{"model": "masked image model", "dataset": "analogue clock faces", "train_examples": 195000, "image_size": 40, "crop_scale_min": 0.8, "horizontal_flip": false, "method": "mae", "mask_ratio": 0.5, "loss": "mse", "encoder_arch": "vit", "encoder_norm": "layernorm", "encoder_norm_position": "pre", "encoder_activation": "star_relu", "encoder_mlp_ratio": 6, "encoder_head_dim": 64, "encoder_fused_qkv": false, "encoder_bias": "all", "encoder_qk_norm": false, "encoder_parallel_block": false, "encoder_inner_norm": false, "encoder_drop_path": 0.05, "encoder_patch_size": [4, 4], "encoder_layers": 12, "encoder_width": 192, "encoder_positions": "sincos", "decoder_width": 128, "norm_pix_loss": false, "decoder_layers": 6, "init": "torch_default", "residual_init": "none", "optimizer": "adamw", "lr": 0.0019, "beta1": 0.95, "beta2": 0.95, "eps": 1e-10, "grad_clip": 0.5, "ema_decay": 0.99, "steps": 11400, "batch_size": 384, "epochs": 22.4, "lr_schedule": "cosine", "final_lr_fraction": 0.01, "warmup_steps": 2280, "weight_decay": 0.06}
Rows from block 2 of the encoder of a small masked image model, named by matrix and row number. Rows with one number belong to one neuron. Each number is 128 + 24 x the weight over its row's rms, rounded and kept within 0 to 255. All counts start at 0. Numbers have three digits each.
After each neuron's rows are labels from the 100 images, of 14848, where the neuron reaches its highest value: "peak at" is the part of the image that holds the peak. Only what is clearly more common there than usual is listed. The data: analogue clock faces. In brackets: how many of the 100.
# fc1: MLP up (encoder.blocks.2.mlp.fc1.weight, 1152x192), inputs 0-95
# fc2: MLP down (encoder.blocks.2.mlp.fc2.weight, 192x1152, transposed), outputs 0-95

fc1.313:109135123117150153119135132144107095136154082132176112096099142138164141136122148097126156126204096127141153157116150160158122142111115153113162106127096134140098120118134139156125112130132142163166160158143135111136131146109136131151121184162139158127110167086136160109126151162145119090
fc2.313:129121127111151139104104131108139119119124174138064094166142155117087122116159144157161124116135099123087124086122138117107142088132174143134097135152122122123117113154113133128148114113139147090128105120153143159107140093164128135118144117122169131073165121127115114160105138118120133155
peak at: top centre (83)

fc1.390:120166114143125120129159144158127111158131065084131113129102130141123139123145092107156140158104117120115126145100128116101190139140144162117101115134129146143117110140081118157136159126126139152109113151132144141109119092138077099160098113152155097125152108133133102174116128140102091136
fc2.390:156084128103111133145102123093134140122141132120096125138174070142137131131139120126175105162116077146097135141159130160153121106126156138141147130142123121117102113146179120109093131112118128114150118088165059148130137123120186103141108132107135208100167161139125134115116124103102116117
peak at: middle left (36)

fc1.582:142146127133141117094141130079123121109111119098151114127098145103145111124157105132149106119100153093095147130118116151131152146092129194164149137133153147164140121163132126149084150124106125090106135139121145131087093126087126104139146120109145125130182135121116126150079128145108123187
fc2.582:160119145129129151147155128146135109127142152145120135161149116122090125110116160145129102124110137140158180087115091136187138137145095108129065091114113149136126129138162110104160163149134141116125105135125123081142134130144155135114113122106145101133173136179093140141143149079126098109
peak at: top right (45); top centre (30)

fc1.352:127104108147121123136136129133094147174143144142123122106176088117157100128126096164090189121131133116113124102092146177123144103152129103103115127129119133137097140120112134105143116152145105101138136098156083119139162095107155113100094150133138151154081155171126123147194133127122131107
fc2.352:162157151110117112095125088156176108142132135173142133123128141135140113115081180134133167113116118106132103079080126114072118097147119125093138170133133151125127114130162093105094113112144103128156148114113157135084152113122141129124132201152165163147101122179161132171153132127123119118
peak at: bottom right (54)

fc1.515:112143171113109124139145136088096189146128135144104107166122148136081082150222124096085125116138105087126137177145112162126143154130141139137128116131127143119121125162102085136144135115109123132133139157082139111168118131144096116113155119148143160147103134117096123132118117158081116139
fc2.515:148119118120120102093146168162175157108126123140160130148179100135135120146129136130130133119121106141102136132152078140175108150114160120147096105073134114132147111141161113075148123093156145110108164106105117135126136123127139126154110170135173137147119126149139148102125127123109122116
peak at: bottom right (63)

fc1.167:152141146133120124094131125129142130146126111102200112122143134112142120134147151120121111132110119147163149167120105167099136143098081102137138160153167154152149134162133134148143141145108120163143116129122117148129123130118117100102102140144147108100120080159150070148108121165105128134
fc2.167:104121117140140105120131107133161124050131151107136104105145158123119088106094158147076139093128158138158106113141116105163108106137168084107108149109126114131133101158114169123131145143138121131122117140154185165126101143110127120124146183107075134140179101136108134133158137104142123137
peak at: top centre (100)

fc1.164:130107134136110132124115147139133123168112158109080104172148125117137078164161123173119145115113090127156172103119121136146130103147092121143121108131140128138139134118138149107151143119139126079095141117117166118123111085093166094134113121117155104132110098139110129132158125132123102138
fc2.164:144160117141119090113109126153139123128120125151159166121136113137140135124116126062145126118110134159137138110126132127121140133168094101101114146136108117120123174114163131142078101119129171165141112110135097127097150112120164142169143141075110152162134133087169116127151137074126101085
peak at: top right (75)

fc1.589:126118124102098129112117151151104107141153096128126099135142119090147142142133095160141125131154111111133153131123119154101124161123154120133161110129168150125123129127128104108158143106099152123121144097137098109126108125100150156117149159095123149108163099125147161124142114105156135101
fc2.589:084129143146117131118180124143134097118139138186126140111096127137116114105137110157125123143115150114117090122154149117098126136147122167120083113130139139135141111078129142103112124115103107087147125069097114148105112119127093135126168118156066110104084133138109127156115137163152138142
peak at: bottom centre (55); top centre (45)

fc1.427:131171163154146114103145119143140112118109166131116129152120124110124092154125124093131140090111157156151087126129115159146126108096160117141151186128146153141150125146089128142118148155163089147097120142142149136061148090135130147141150146115131136135095140167132135193148126132098123120
fc2.427:104148138143138106143126088141165146112116069122198094099110159145137167111106150158090103095116126142161077133139163146122113155115123144153134120143122114141127118137192158127171128132099141123109122147155123094126114131149118138167105114165091131133169102112105111134141136109129131147
peak at: top centre (65); top left (32)

fc1.11:113133117079109117136207147147120138198158101139098112147157137134147112153143118129131132144117090115132127126110150125097090115128122108141124086138153109110065094100075072107114083120163155136111152140107148155126121167133158115132075114161125152118160085066179135096148111131143110137
fc2.11:128123116140120121118101106131147169131135127156091113089117129128105174094106148134172134105129138118128157103150119125138142102132117143145127121127141122114133133125192132130118120145119108099152114143133081116176142101150108100107155134113079107173092166211092115109109121164149136111
peak at: bottom centre (100)

fc1.364:090140123120140148110136102162108125172126122160124129081101127143150101131141135135158122123188130130112161160092125142157175142129152124131136131152148132148097151168099122158120093147148091117122090089130088122145143075167121148120154139150150160160142136123074095098107116152134130082
fc2.364:127133152106139127116132138087127128101154157119175088128169144150109090097111151129101119153112115107123097133120109118103084137090138151114131149130129133136132080145146144118135117127135136166161143093139146112137138181140122147129095138081067110119183106109157138134093123100116152168
peak at: middle right (63); bottom right (31)

fc1.604:137136106119085132086144108119073163160117122167109104157107120085198134123142113129085142122132146133098123102136140116131116122156149146112153105112145132125118148104105130116110163098146142110155152095188105117087111154079127112175077174107151106108090073138132126125151112105165126110
fc2.604:124167126142126104125086145137179113116129102152198135111116099117102087105142168109157140125119149122150123145086090113173152145080143133091090110132126141148169131139103139126102126138116139180133152146122162168108140160124108159109169134122111127118172137116150143169115119138124162164
peak at: bottom centre (74)

fc1.60:140139120118129119111119127083140158125131124115203122106194109137128041133148142125158165132135169076148133127152112144127129102126123098140108135141146139127126121126103129138127126109120108163143090096161116156158138147102142079064109144120129146154088153146119062127151119135099082148
fc2.60:127136148134135115162142106126110133111137062130099101114155126130153081147154116145125153137121165112129173136118133132141158099131122138132127099126090100117082153115087129139139089133106174136126132104184091141123129134149163150111162187151162135153095139129160075145127135148116108100
peak at: bottom right (47)

fc1.77:116135124126107123117188132173103159109127107134117100109116090117086128155186109138142125143131115131114101127158165128116117098111151182145166117100134113123105123133094107150038115112143126094142095082139071142121112131085166130128135143072129128130127133132136096107134108123130105144
fc2.77:158169136126125130105115137111093097121130146152190140172121074138136109133092164109130155132152150135105093147146096117148086165119149121049130149111135130130139138111103135061136116137076146126105125142157157145140126151127102142111146153100129114107114102131124164129161119132195145076
peak at: bottom centre (98)

fc1.489:135160164127156124138140108105120134175154108150148092166172129147108096106176104102123164142115130123139145106175118177127135110125137128110090122096114109114132115129097124155104137128130160134129087128170126111116132151131099141102111122114146134122062092129150100142106132129079127148
fc2.489:155163134105126126141106148104128119167151127153141112150126145128099145097119115140122109113149123146122133102136144132116116159103169088108121138169128134130137152165119135114119138166126145152131092136166129140081123124129114159126140108133150105107134083107110164139092128114115149117
peak at: middle left (85)

fc1.664:102108115099099126135128146127088137151140147127155139123124098133133083132148110109131201136144087111131125150119087175120143105135164134134129111121132111119121118151117106087128127108073144167099140153122132135128135136148142107086144108109163151132123143133154110123142118111111144152
fc2.664:088107097128136144157100137146132110122109165172111135130090122124117151155141105158143112105148154154132142129156097106126131150155143137091109156170141117132131126092140134131136157118149136130124116076103131197119112106123118165112126109143155118129103092099137112125113122140162076103
peak at: centre (81)

fc1.612:083111127131160166106179104182114103167142082165179148137149157091190130177133143117112162116133131154100114128096131142113190151078117114074161123097118124128115138154085139157136110113146144141109155118126120146101144116114145132087139162153142140107127128133143094111131132161090095107
fc2.612:150108099131129117138071095142101142082138140133105132130127133138114129128104134101154108174162128152147114121141144125141141063187110199135122146142132120147115138161161148122130135123100129116149133120176108115143136139146126167101127102110148162140137140131114122140154125135128157161
peak at: centre (92)

fc1.57:118113143115113126092122140124137092121131107164119147076166144120155131146146160144133131154144122179128137143124124127190094122144090118160151112125142138119126124131114120092065119122131092110122151138144077122105139170090104115140080141101136174087127098095125144079145110162129139171
fc2.57:113153115134130123130147131126116138103130075113171071127103085133131151106101087102141127089131096090092109156110133114091147135110151125097131138131122142147138127128146096168142143140085130150140129153133173120152094168138125096134119160124083146132139147111150097130107138131133126129
peak at: top centre (46)

fc1.704:113119146136128144097123128095134099086161084104157131098102153154123162137120122135131127125141161148126159138120145128121154145120070159158146153131114133121129165170148127155082138119103108167097128145166136146132104146064134152161117137134141130140109113118083084148069117182141106144
fc2.704:119093133107127128128132128113133098121189078147150110149087073134145128110111066119165084134134112140092116147123136102155094153137152130078104136124126135106139112165160102089112137116127125088102121119160158129125124178138126126127088187081108105107187100116157159115117128102120161145
peak at: centre (69); top centre (31)

fc1.255:152194178182150155091148112088156094145096126126073144140100121114129116118145136120166100099145112116116134104124104122105124133104142148121140063072123158185153166175104158113086167136099145115127129146129082087119162112129128123144133119142147142141127104125127124123107143126102133150
fc2.255:160091043109131134166113148182070136153123143156187141114156098118111136107125109114126128077139123133116156159126143118143173127170078134111083228177129093105095132116124130164150138141162118112102127131155147159136115119113148128124099123116082127117126141120094088132136132113131155107
peak at: middle right (55); middle left (41)

fc1.350:131128131138144109108136123148116110169101098112086099111129133102127126168135127160160138118152081122121107120134172149137146132167171181168109107132151142169125176148117128115103134113138141114116127160098100098101098133078128105121100103148170163146150102101079121115116156157135122113
fc2.350:137130177124130130117100126124155107065109178138178160119056153123090118148120102102093153152146181144139153115086135085086154097106124141133092145142122111138151103122157102113114126148123128136115142107129142163111110117113163168171104102152119123114098169111133146134126121136104133110
peak at: top centre (98)

fc1.317:109141128135096134110137121123138139120112080111083087094147116142100151118150109152127136115147155172119086153137125140162156109136092100137117089134122148128116146105111116139094114155118153090173111118088066111172129106145124096109147166114140129130148153106094130142120098124115119118
fc2.317:137133122114132123139122111082129089139123149179176190127148105143139103116100136092115107135132101141092135141131113123132148134112165151089126117145138135145113177154132133113103121139107116144153115150158131108082119108151160131126167110111068131114123149103109147117144131158151119058
peak at: bottom centre (45); top centre (43)

fc1.335:121139120124166127123121114133120131150103157109140124160100124149136125130122107105178132095137151126096137175076137135118148077185184100110146151149121093147127098129063136098080129145149080136119123122123142128118128109133109102162117168155132122114117111115120123139118149112072141117
fc2.335:162153117115140118135088129100133097122122116159096123136099124113072117082139135125075127137129124112132122112115127132166150145080099108060148099151134133147150145156152155096120137133127157103187140096150095139156139103144092126108136132093070105102179125128151127125147133190137140100
peak at: middle right (99)

fc1.194:133125155140126140114143136118127094146101139138133154092125148135120130129167108153154182093158126119151117106102106169158110090157136134146168111127135164180131169160105139090120139151097119128132128159137130095118158111147145154124124103121140174150143138129143141143160130120085117128
fc2.194:140165100123137117120105090142133124123131100191125130108083090112120111161142176129141108069149161117090085129140145081141164099135113158124075149155115139142117122079134138121134121157161147109086102120125145156114130097081073124157146140132085122120110146125131148169132140163145177121
peak at: top right (53); middle right (41)

fc1.119:111143127110139121149119117138136146120105118163158111127133151131109066130131158140115119141138143125148122114141142126127130114052120156109137158137151124120131119176139135127151138116120136135111174095149126147110132127104181111131102118154159154135140088153132131132089145135066094145
fc2.119:150153143141118123149166134148125127175117059141161164126116126134146128128117114135114120158126102113163131166109161112159097122161096129094151091157121154133117154122142150151120106147155143172151129127125131104077133104134128092169083091132088165135126119069163123090152128159174103078
peak at: top centre (58); middle right (29)

fc1.407:103157125108143143101156109152131119136162114167137098123137131151144122127130126155140104126133169143147139142135135139130154165128110161149114170126145122125121143129083132176101098123114140121116067076154104124119120102108147142123143158122149080198120072147112111123093127111150102098
fc2.407:129128137120115102179141136139102172111137115145101123101111119141122156105136177138105133130133102089117104131096143116097120149113135134110142146116129098137168135172137141114174101094127151175137118110189107094137156164119150151121114097139100124152148131112165138114148121082134114132
peak at: middle right (85)